config.yaml
dataset: "rendered dice on a table"
crop_scale_min: 0.8
encoder_norm: "rmsnorm"
encoder_qk_norm: false
encoder_parallel_block: false
encoder_patch_size: [8, 8]
encoder_width: 192
encoder_positions: "learned"
text_encoder_width: 384
text_encoder_norm_position: "sandwich"
text_encoder_mlp_ratio: 3
beta1: 0.8
grad_clip: 5.0
steps: 7400
epochs: 13.1
Rows from block 4 of the image encoder of a small contrastive image-text model, named by matrix and row number. Rows with one number belong to one neuron. Each number is 128 + 24 x the weight over its row's rms, rounded and kept within 0 to 255. All counts start at 0. After the name is the row's rms in percent of the matrix's.
After each neuron's rows are labels from the 100 images, of 14848, where the neuron reaches its highest value: "peak on" is the class under the peak. Only what is clearly more common there than usual is listed. The data: rendered dice on a table. In brackets: how many of the 100.
# fc1: MLP up (encoder.blocks.4.mlp.fc1.weight, 384x192), inputs 0-63
# fc2: MLP down (encoder.blocks.4.mlp.fc2.weight, 192x384, transposed), outputs 0-63

fc1.59 120 [154 136 169 132 128 151 124  97 154 148 120 135 128 147 137 129 136 125 105 154 110  86 124 117 169 127 138 113  92 106 140 144 138 134 158 118 147 174  70 114 121  94 128 125 117 117 162 165  89 119 135 147 113 159 102  71 133  45 149 100 145 153 122 104]
fc2.59 112 [133 134 149 131 144 140 168 120 126 119 142 114 124 123 118 134 111 155 157 166  92 168 147 130 163 171 108 113  94 104 136  85 126 120 140 111 144 136 119 130 158 128 103 185 140  95 136 152 113 180 150  88 102 104 142 100 140 121 148 112 168 147 117 122]
peak on: die with three on top (100)

fc1.189 077 [ 97 139 137 104 138 148 101 132 105 125 172 162 124 134 140  93 144 137 139 138 104 133 166 101 153 148 153 104 157 118 108 163 137 140 104 105 138 108 128 145 147 163  92 100 105 139 101 157 128 162 130 113 104 130 114 110 122 111 139 168 101 173 103 123]
fc2.189 079 [120 162 127 127 108 106 107 124 107  85 141 119 165  98 139 112 135 145 119 112  86 132  87 132 106 115 149 125 139 123 130 159  93 192 123 134 126 111 149 111 116 107 124 114 161 150 119 118 131 155 136 131 139 123 131 136 176 100 106 124 144 109  70 108]
peak on: die with five on top (27)

fc1.148 085 [164 149 122 135 100 168 135 132  99 155 134  99 119 117 179 129 104 131  98 123 111  90 110 109 142  81 136 146 157 130 151 139 125 131 174 124  91 197 143 132 131 142 136 124 120 112 139 118  79 134  97 138 110  82 136 122 118 153 128 150 139 110 149 117]
fc2.148 079 [122 136 141 122 144 135 128 108 140 146 140 126 131 157 137 105 153 127 117 111 114 104 128 128  80 146  99 132 149 103  98 100 136  89  71 118  96  96 176  94 140 161 161 144 121 122 137  84 151  95 159 140 110 110 162  81 120 180 115 119 161 127 110 153]
peak on: die with three on top (67)

fc1.199 072 [142 139 110 146  85 134  63 140 137  98 115 148 136 125 108  81  96 157 157 134 124 109 124 139 109 120 127 140 158 162 114  71 116 160 106 134 102 143 129 125  88 115 126 120 173 150 111 130 154 132 145 116 117 134 122 165 146 118 143  89 140 155 154 104]
fc2.199 072 [118 134 130  78 112 117 117 124 109 109 187  85 145 160 119 159  98 125 139 134 140  99 125 118 111  93 114 100 163 126 150 112  86 103 167 149 157  82 172 114 133 108 108 122 147  97 152  84  80 110  81 105 158 134 124 100 189 159 114 124 146  93 125 105]
peak on: die with five on top (56)

fc1.82 072 [ 69  95 125 119 116 126 162 107 119 136 134  85 144 170 124 139 106 130 140 162 101 109 148 121 152  99 150 151  83 125 129  86 143 130 117 117 147 128  89 176 170 176 129 118 124 146 155  89 124 149 126 161 139 114 109 167 158  97 148 119 115  86 187 155]
fc2.82 089 [145 145 101 150 125 121 141 129 107 139  83 120 145 152 132 164 107 138 154  92 147 136 150 171 159 105 125 165 103 109 119 168 126 157 133 134 103 140 124 129  92 136  86 103 123 135 175 134 166 156 148 151 143 116 133 172 149 123 132 131 129 106  91 136]
peak on: die with five on top (77)

fc1.98 092 [163 157 107 131 117 171 142  98 121  96 106  70  97 136 118 108 167 184 133 150 105 108 101 147 159 134 156 148 152 146 153 114 162 164 150 163 115  92 109 119 101 109 123 142 101 124  75 157 140 123 102 143 138 148  89 106 121 176 134 109 182 122 131  76]
fc2.98 102 [127 160 124  74 166 188 155 158 138 129 121 155 115 133 114 138 153 107 110 166 115 170 151  69 154 165 144  91 118 115 173 102 109 121 123 154 135 100 137 128 146 151 113 185  77 144 124 150  97 102 121  81 121 164 127 152 141 150 160  62 124 145 109 131]
peak on: die with two on top (47)

fc1.278 144 [ 68 136 148 136 103 126 100  82  96 154 137 121 163 134 117 140  98 153  79 153 130  73 147  61 138  51 139 128 172 113 141 153 154 172 143 129 121 143 128 161 102 151  99 117 140 145 120 134 107 118 120 130 109 114 118 103  85 112 129 134 123 138 128 126]
fc2.278 109 [136 107 117 103 122 106 118 123 119 138 182  88 134 133 171 152 106 167 137 114 113 123 137 100 124 120 113 125 202 141 106 129 139 158 136 110 117 146 142 142  97 142 113 142  84 212 189 175 161  93 103 123 121 155 109 118  76 103 133 168 163 108 101 109]
peak on: die with five on top (91)

fc1.127 093 [ 71 109 123 100 106  95 135 109 151 145  71 119 177  97 117 129 114 149 118 103 165  62 146 154 110 122 130 136  92 109  90 120 101 117 120 106 122 146 105 131 132 157  89  79 126 142 136 136 139 102 125 153 125 126 148 130 138 101 156 154 123 121 150 112]
fc2.127 086 [148 145 104  98 135 156  81 173 106 120 113 107 139 119 112 154 125 117 141 148 142 151 119 135 129  92 121 110 149 156 151 183 141 149 134 147 145  81 141 107 169 129  96 147 147 130 141 151 174  75 112 113 155 134 163 114 140 169 103 148  95 103 146  85]
peak on: die with one on top (100)

fc1.291 153 [133 141 132  92 115 111 140 154 110 119 140  84  82 139 165 119  82 148 152 144 124 110 180 137 119 146 129 131 122 138 112 122 159 119 130 147 158 131 130 134 129 151 109 166  61 145 142 143 148 101 143  92 171 156  96 122  88 117 144 137 184 135 103  59]
fc2.291 214 [142 129 149 125 108 122 111 104 154  92 127 134 166 116 117 107 174 118 100 141 161 106 133  88 167 118 138 133 154 119 125 131 122 136 129 133 118 147 119  90 119 101 153  97 133 123 123 112  75 158 123 145 124 127 117 115 105 124 131  97  82 114 134 155]
peak on: die with five on top (29)

fc1.262 083 [149 146 150 106 124 124  91 135 127 100 140 101 158 102 136 133 125 117 121 157 137  78 139 103 107 127 126  93 122 146 130 105 128 180 112 106 162 119 121 116 119 126 112 152 123 123 119 160  95 154 133  97 121 102 114 118 100 108 114 118 168 121 140 129]
fc2.262 078 [132 108 165 136 118 134 100 109 115 137 101 140 108 173 142  94 158 111 106 162 188 156 152 124 103 102 142 145 120 149 131 163 136 149 140 194 164 124 151 131 126 109 102 155 149  76 158 138 150 163  90 156 162 160 164 146 145 126 137 122 121  90 137 100]
peak on: die with four on top (33)

fc1.234 091 [ 93  99 159 159  83 119  95 125 115 142 129 105 128 146 138 155 115 119 146 130 194  93 165  93  87 120 165 147 125 112 115 120 106 147 152 128 118 135 151  94 127 121 101 121 120 107 145 143  62 141 159 151 116 145 113 109 154  94 117 109 133 160 126 121]
fc2.234 086 [139 111  82 132 123 125 158 139  90 111  96  72 117 169 190  79 105 112 128 120 147 127 129 125 118 156 122 122 150 142 127  95 156  86 117 126 142 112 155 117 133 144 120 112 167 139 167 185 110  70 142 138 113 118 122 139 136 126 108 129  88 153 114 156]
peak on: die with six on top (57); die with two on top (38)

fc1.194 080 [165 135 129 143  84 121 171 132 138 139 176 126 143 114 106  84  90 119 158 127 162 111 154 148 169 126  92 107 120 149 156 138 119 137 161 101 163 155 105 118  94  76 101  92 114 134 128 148 158 161 138 121 122 196 122 103 140 154 156 122 156 117 143 159]
fc2.194 077 [116 167 105 166 123 157 134 134 198 109 137 129 106 153 127  86 127 123  89 138 151 136 137 125 125 134  97 134 122 138 123  82 145 101 105  79 115 122 108 148 156 124 114 147  89  58 113 162 118 136 113 147 130 116 153 106 125  97 146 113 114 125 117 111]
peak on: die with three on top (100)

fc1.48 084 [131 148 142 129 111  89 149 110 138 127 121 112 116 121 120 137 134  76 146 106 172 110 167 121 145 100 113 127 123 108 143 143 158 116 158 135 149 105 129 124 112 130 115 156 139  89 145 115 125 164 127 139  69 172 111 118 154 135 133 143 151 125  70 147]
fc2.48 090 [146 106 102 102  96 159 155 106 128 111 148 185  95 102 121 138 125 142 127 133 169 119 168 112 139  97 119 157 120 125  94 124 162  94 111 148  77 147 118 155 143  94 139 125 147 126 111 170 112 143 114 159 132  93 170 151 108 117 151 132 137 141 103 117]
peak on: die with three on top (74)

fc1.90 074 [157 140 120 108 134 106  84 114 151 152 100 127  94 141 118 113  81 116 126  53 151 117 111 123 157 127 186 122 152 148 157 124 144  80 114 151 121 140 105 143 156 115 123 150 183 136  94 164  99  92 104  99 137 128 120 132 103 133 154 104 130 114 140 100]
fc2.90 076 [ 98 126 125 121 166 111 143 164 123  99 123 134 121 112 121 145  85 127 144 140 140 103  93  98 113 149 139 142 138  66 113 117 135 106  86  61 124 106 119 124  83 119  69  91  84  94 175 123 120 113 149 125 185 177 147 140 149  94 153  98 106 143 158 143]
peak on: die with four on top (46)

fc1.206 103 [124 134 142 161  86 172 153  86 143 142 152 142 137 164 157 136 171 133 105 134 155 124 191  85 111 161 128 125 122 167 139 115 142 135 147 120 136  97 127 146  67 116 102  88 105 119 134 127 116 123 177 113  90 162 129 130 173 132 133 146 141 173  90 145]
fc2.206 093 [ 87 143 128 117 149 139 153 133 134 165 157 130 117 123 147 137 152 206 159 147 153 137 167 130 155 127 100 170 131 136 141 131  97 132 172  88 133 123 108 178 132 151 141 140 159  86 131 150 132 166 155 103 158 121 148 128 136 127 120 181 135 153 167 144]
peak on: die with three on top (81)

fc1.177 115 [128 144 152  59 105  86 126 138 135 133 149 130 108 113 144 113  97 174 148 137 139 116 172 116 152 140 114 129 109 146 126 137 168 114 153 164 142 119 108 149 125 139 112 153  80 175  88 142 135 127  91 117 144 159 117 127 111 111 135 136 176 127 120  67]
fc2.177 149 [137 125 154 126  96 137 116  94 148  75 143 152 180 108 117 113 150 136 112 150 155 133 107 125 156 108 145 131 159 119 122 142 120 148 134 160 112 122 100  86 105 108 141  90 136 120 118  90 100 159 113 139 124 123 103 109 102  99 149 111  87 128 121 158]
peak on: die with three on top (32)

fc1.153 105 [121 160 132 130 114 139 128 124 128 124 131  99 191 134 147 138 146 127 138 110 133 121 180 131 179 128 111 116 107 157 129 137 143 138 155 159 114 110 118 156 111 122 106 132 105 119 111 149 106 171 150 117  92 164 129  94 121 108  69 104 183 154 129  70]
fc2.153 092 [ 99 116 187 104 163 152 137 113 146 132 125 140 118 132 162 118 112 134 138 144 157 147 175 109 139 112 144 107 146 156 150 175 119 130 103 140  75 127  97 165 112 141 162 184 104  77 143 165 127 113 147 117 140 144  90 142 139 136 134  98 141 155 124 107]
peak on: die with three on top (100)

fc1.341 078 [107  82 135 104 124 112  95 107  83 152 139 148  93 108 114 140 135 150 129  99 148 158 135 111  95 102 140  85 126 128 108 150 154 167 100 172 160 137 124 115 141 132 141 129 133 155  97 127 172 113 131 113 112 162 103 133  78 143 105 112 107 123 120 129]
fc2.341 073 [133 128 161 127 138 172 160 152 119 139 123 122 126 175 117 131 155 134 137 137 160  95 104 115 126 130 150 109 160 140 139 141 160 141 133 155 144 118 166 111 157 157 135 156 110 106 117 153 109 122 147 109  96 111 147 124 125 131  98 127  92 100  90 103]
peak on: die with two on top (89)

fc1.228 077 [117 136 134 122  74 128 127 143 147 134 116 118 165 139 166 107 117 168 147 127 121 124 102  96 147 192 107 124  80 127 117  71 126 136 121 118 153 164 116 137 106 193  98 120  89 147 130 145 179  82 149 146  95 128 101 103 112 116 162 137 153 134 146  93]
fc2.228 077 [124 182 157 144 145 163  80 126 170  95 118 109 134 134 161 114  93 143 122  74 133 117 119 127 136  97 132 156 145 115  79 155 110 140 107 132 152 100 132 106 136 122 145 161 115 116 130 163 158 140 128 127 142 136 128 133 123 125 145  97 150 138 111 111]
peak on: die with one on top (78)

fc1.198 078 [133 112 147 128 118  79 148 136 175 112 148 102 124 120 112 138 118 124 145 126 103 129 107 134 125  92 133  92 109 123 129 113 129  78 103 154 107 134 132  61 110 152  97 133 158 154  79 120 131 124  87 150 132 102  88  86  76  85 143 137 141 153 124 126]
fc2.198 079 [111  95 115 148 136  85 134 145 106 103 139  95 113 181 123 111 102 174 150  82 105  85 130 114 130 141 138  98 139 132 149 120 119 117 167 137 155 167 110  82 106 112 103 127 179  99 123 174 132 110  89 108 108 160 146 104 121 145 177 134 140 126 111 110]
peak on: die with six on top (27)